Weights of a small CTC image transcriber: activation geglu.
Rows from block 3, named by matrix and row number. Rows with one number belong to one neuron. Each number is 128 + 24 x the weight over its row's rms, rounded and kept within 0 to 255. All counts start at 0. Numbers have three digits each. After the name is the row's rms in percent of the matrix's.
# gate: MLP gate (model.blocks.3.mlp.gate.weight, 1024x512), inputs 342-511
# fc1: MLP up (model.blocks.3.mlp.fc1.weight, 1024x512), inputs 342-511
# fc2: MLP down (model.blocks.3.mlp.fc2.weight, 512x1024, transposed), outputs 342-511
gate.59 127:147132122123072114154149134125130169110134133139174113153177107113150124128080105159127107095172140097106133145133116139113140112145111102098117119124116118139125156094160123137119091119152137142091123163083160129118169187118122113084142156082109112125111112101112112163125132126171114093112131111139141148129131160120076128142130122125136101104108128137098083167162110119123152153087156136099138114147128126118124089132082172122112116135121140086110099103130119138116156153130120153141179121131123122131120120
gate.60 123:106098126101133154136143104065110130123124122151094146082127109138153135133170094120086166124135133148102105109114130140134136088148122121118109132114108094103115117151147105162129124108136099133142147086107120137109101082110124122118124103128108154081133174102110118128131177096100149131170135103150124123117134146185130110099097121084113151114107098113129133154158107101136130143116089112121129126101202157134124135180120096151137145108110120150096119131146155120171153083137121108148141137131136130116135084
gate.61 093:097111121140139172095096100144136124104160128161143107124149127127088137166123127137108095196136127117170171181169073166144113100114103120047117148126149125131138131071117158127150145137136131090104115149156153145114115101121136105077116153114101113148159104127100133125155140132173157114136109091169122130133129115146135121152087120123112110080119125156125114113166142149120150154152090110079147100158116115090130100115083115120114120168184139134121111133108097137067109092169109141126139150126124150149147176
gate.62 061:103153141114109123083157145155108119155154151161093113139133102127152177164168101158167185131110154153141091129114145119123112130118149110132109138150109119121129122161110098097144125119137131169108092167154094165140109114114114132066111095138104110117123132141106137114135182115112126157163135136099167074107156147156112146162116124127107149119169123136098142168125137114154159126114139130098111120122118144090117122116158153095163134147130115099117131116125157147089100120138101129112125109123122141147164141
gate.63 010:124141123145129181172160106126109127090124133142127137122113126147137115108098100135139155106153154109142109121087109094154098150125118195090116093152131163100110113121087116115101136120118173113143091120135111098156157116119114126127143160117102140102151105139087083150145115101148134122104126128106134129107120132145156072075121086098142080120134163113082159111094058175131140108085118136105140132117109146163126090115130137122087124141076084148174175137126127117136149102134187102136151110100145118139126163
gate.64 130:124143165130078114090128134145069150152127132130136133120184162162078092112122122105092145146110142149118178155111141121177151134101116106089148140130149178135123119120126126138105121158131147108118123090165127174132099145142086105172119116100132144140145176100125142145126112115143070161175116107117131128098118103137115121100171152096103138108134131179144129133121125081127154128117141141122125125141121103113105178128073161092105158136127134118121152099062088101115143097077149117134142122142127083094139144
fc1.59 121:146142137093175082119175099140127119130147130147074136110130153137121103127138144112120159128140104134150146104137114099126109156093140117171127104146118114125118136127114120111162119100131098140132110081128091115114165106141130144138131106120103119096156121131126149099135119169108151153113111128127162100138105095163146137133114115151143171097124125117126146103121124124154123136129121159133133116120133157130136141175179108129182131121107118134153155131114136111132151172137162111134090136126120143156156144
fc1.60 117:108128139124119145132091137105103132105127124136092148081154126170160137136104154133152158139144135139153120130094103151140128071130126100128132149129110144103134141138157125115118116087111159098139137083120142085090111095116129122131169104105138119108105180121091102133108115138120171121164164127154170109140104130124140121137083146111144165114111106158114110130160101125111125120111139108133161149076170140107102132164146099147131142141124140118089127090163135114119114045143102126163124103139102140131116155
fc1.61 095:171126137115181138117166145152160136104105108084126133117107092139088157104137108119137166123152109143132140081104128143132164172138153152131153130155171146100139090142117148139124117138141124097160125129118152140151144168125115153109086127136128078111150129116129114127093130114127135123160146154122143128062109111105117166135144102152140115168110125108131157158103114146130113125179145105133105122151146138149131131172146084120152139099117143110087131149161151108152125133104139117136129148112119107113171138
fc1.62 059:131118092149141103108130166153131137123125155133080141105127121139149135122125142169139108097105159132159098102099115143088147115097115102133097114157127112099138129139115152138110106094145106157104106169133085099139094098136142122157111102145100120117134135171109178155166144140120101126151137107118133131116169134148126142129090162092099111072152136152088119149079157124147138110176133092171110113087174137128094155096154167153154143131109151115133148084172131140091132144140132164120104138132130132168147130
fc1.63 013:129133103094117111115140111100151116144126131130135105078148102108107140130113155127173150142086127106119075092107128153088121112114151088097125176151174127156077101128103129109142117139191082122077133124086140153146146096156108141144134166115137140131173135101163110143148137104130095139118122108159123131112133136110128124114178140085131165093116148153078109171077151106129151187152140128159176160120127103102112133141063158130153098119132137163133144151142118141129141144106120185113138134121169118096129147
fc1.64 125:138101116112138154166166110119141135166151123102143112141117130125135164127100138107181091071087147144134163094158153154113130135160135172139119119154139105132162122137125123145153178099109165174150154185085138158104121147083145097095115106120154128133135106181123158123124107151118138130087130170116108103116120148131138132162122098130102107147125112139137135118097134114112110124114128169111140089106132133141141087148124093132081132176113119123089134128182090130116177168112154147074124122139124169139140162
fc2.59 125:152131076123123145125098114116127175136166118103125174128144147157117121148141124154158162117094140147155143139094106079141090174144155159127117135123126124113155121142141148156066130146169118132161152125143114110157108177105111149098115107122113127167095106169113164128118085092143124143086127122125072075085136143115116119175124147126126124115121120150100156142156123161166105140180132051166134146143117161165095148111116153098121123189118142122148126148136116096139115164136112136077131088154134109177124125
fc2.60 111:110117105130103123095123156125127144164157148087082120131148125121135118110193096135153168131142139115142150118111151147119125124129116159129140143138090160107121119129125145132103153118143127092124122121162118129081115147123075136129105152143166123116093120137108127133126128128103152149150087126099124086091101129133175058093156155126098098173146123096100102177140091127152173159089142077136150130151173138090137115104154139119095112135136122109177116109144082121151128128112097151110128105123109131146155142
fc2.61 098:117103097157133108096125134112137099172111097154138083137115102113137129089157127139123130092101129117128138117167140135096136116081085134164084096120133160165105119096110160116130151112186148145124128125111133166148123119115150135155145134166146133135093125123191141117094083125146128078100121113129121145128127123146139125109141146156111145145114117117128103087105136157129140110169158104129152175140129161134169096139182121147144142105156118134137184114143158127128135130132094126135102128141152144139126117
fc2.62 059:123129140114103166156058151126137135116157112116124125146102146099114139134121114104140158126159129152102116192150095086088085131124110081109086123094119122155145104149141116142154196097150129145165149157144128120126153138132120101157159144108132164079096130120101115094147117144142089130145099099151128088131088182130125138138152125123111156128155123115139158134140166114087110114114148189163125152111107150144177095086122139102136120121126141147110143151115095156128085102140122088120132169120153145126104155
fc2.63 014:137156144152102098118135055096127127169098149131138109130069122130140160087120117097148145109084105111152079138129135138157150128126120100103117116099099137132114112102100128136137132148137159130072113166096160134114102170154132137138151152126099123139168107123137127113132060108180117136115103152138097128113143146155096134118154141099117132168166125140132162107132122088095142144159124154111165118115125151119159122096146092193135114086144104152143120106156144138153091138114096123120134096111134132117126131
fc2.64 128:201129122102093109161115144178125146115121133120154137121088122101124129126100128071137093102099151184152121160115092126133151135103118118160135106140144136122108086123135092157141161142134144105119127076147083122161115130145124141116147102171133114126149136144117098109117147103128129092127123137162119133146121082127145091181138154095118115147120184120111129106107105109119160073124159118134088113174125087111146142127163197126126170120126151134099109132107080130169123131116117073121129092144148137122148136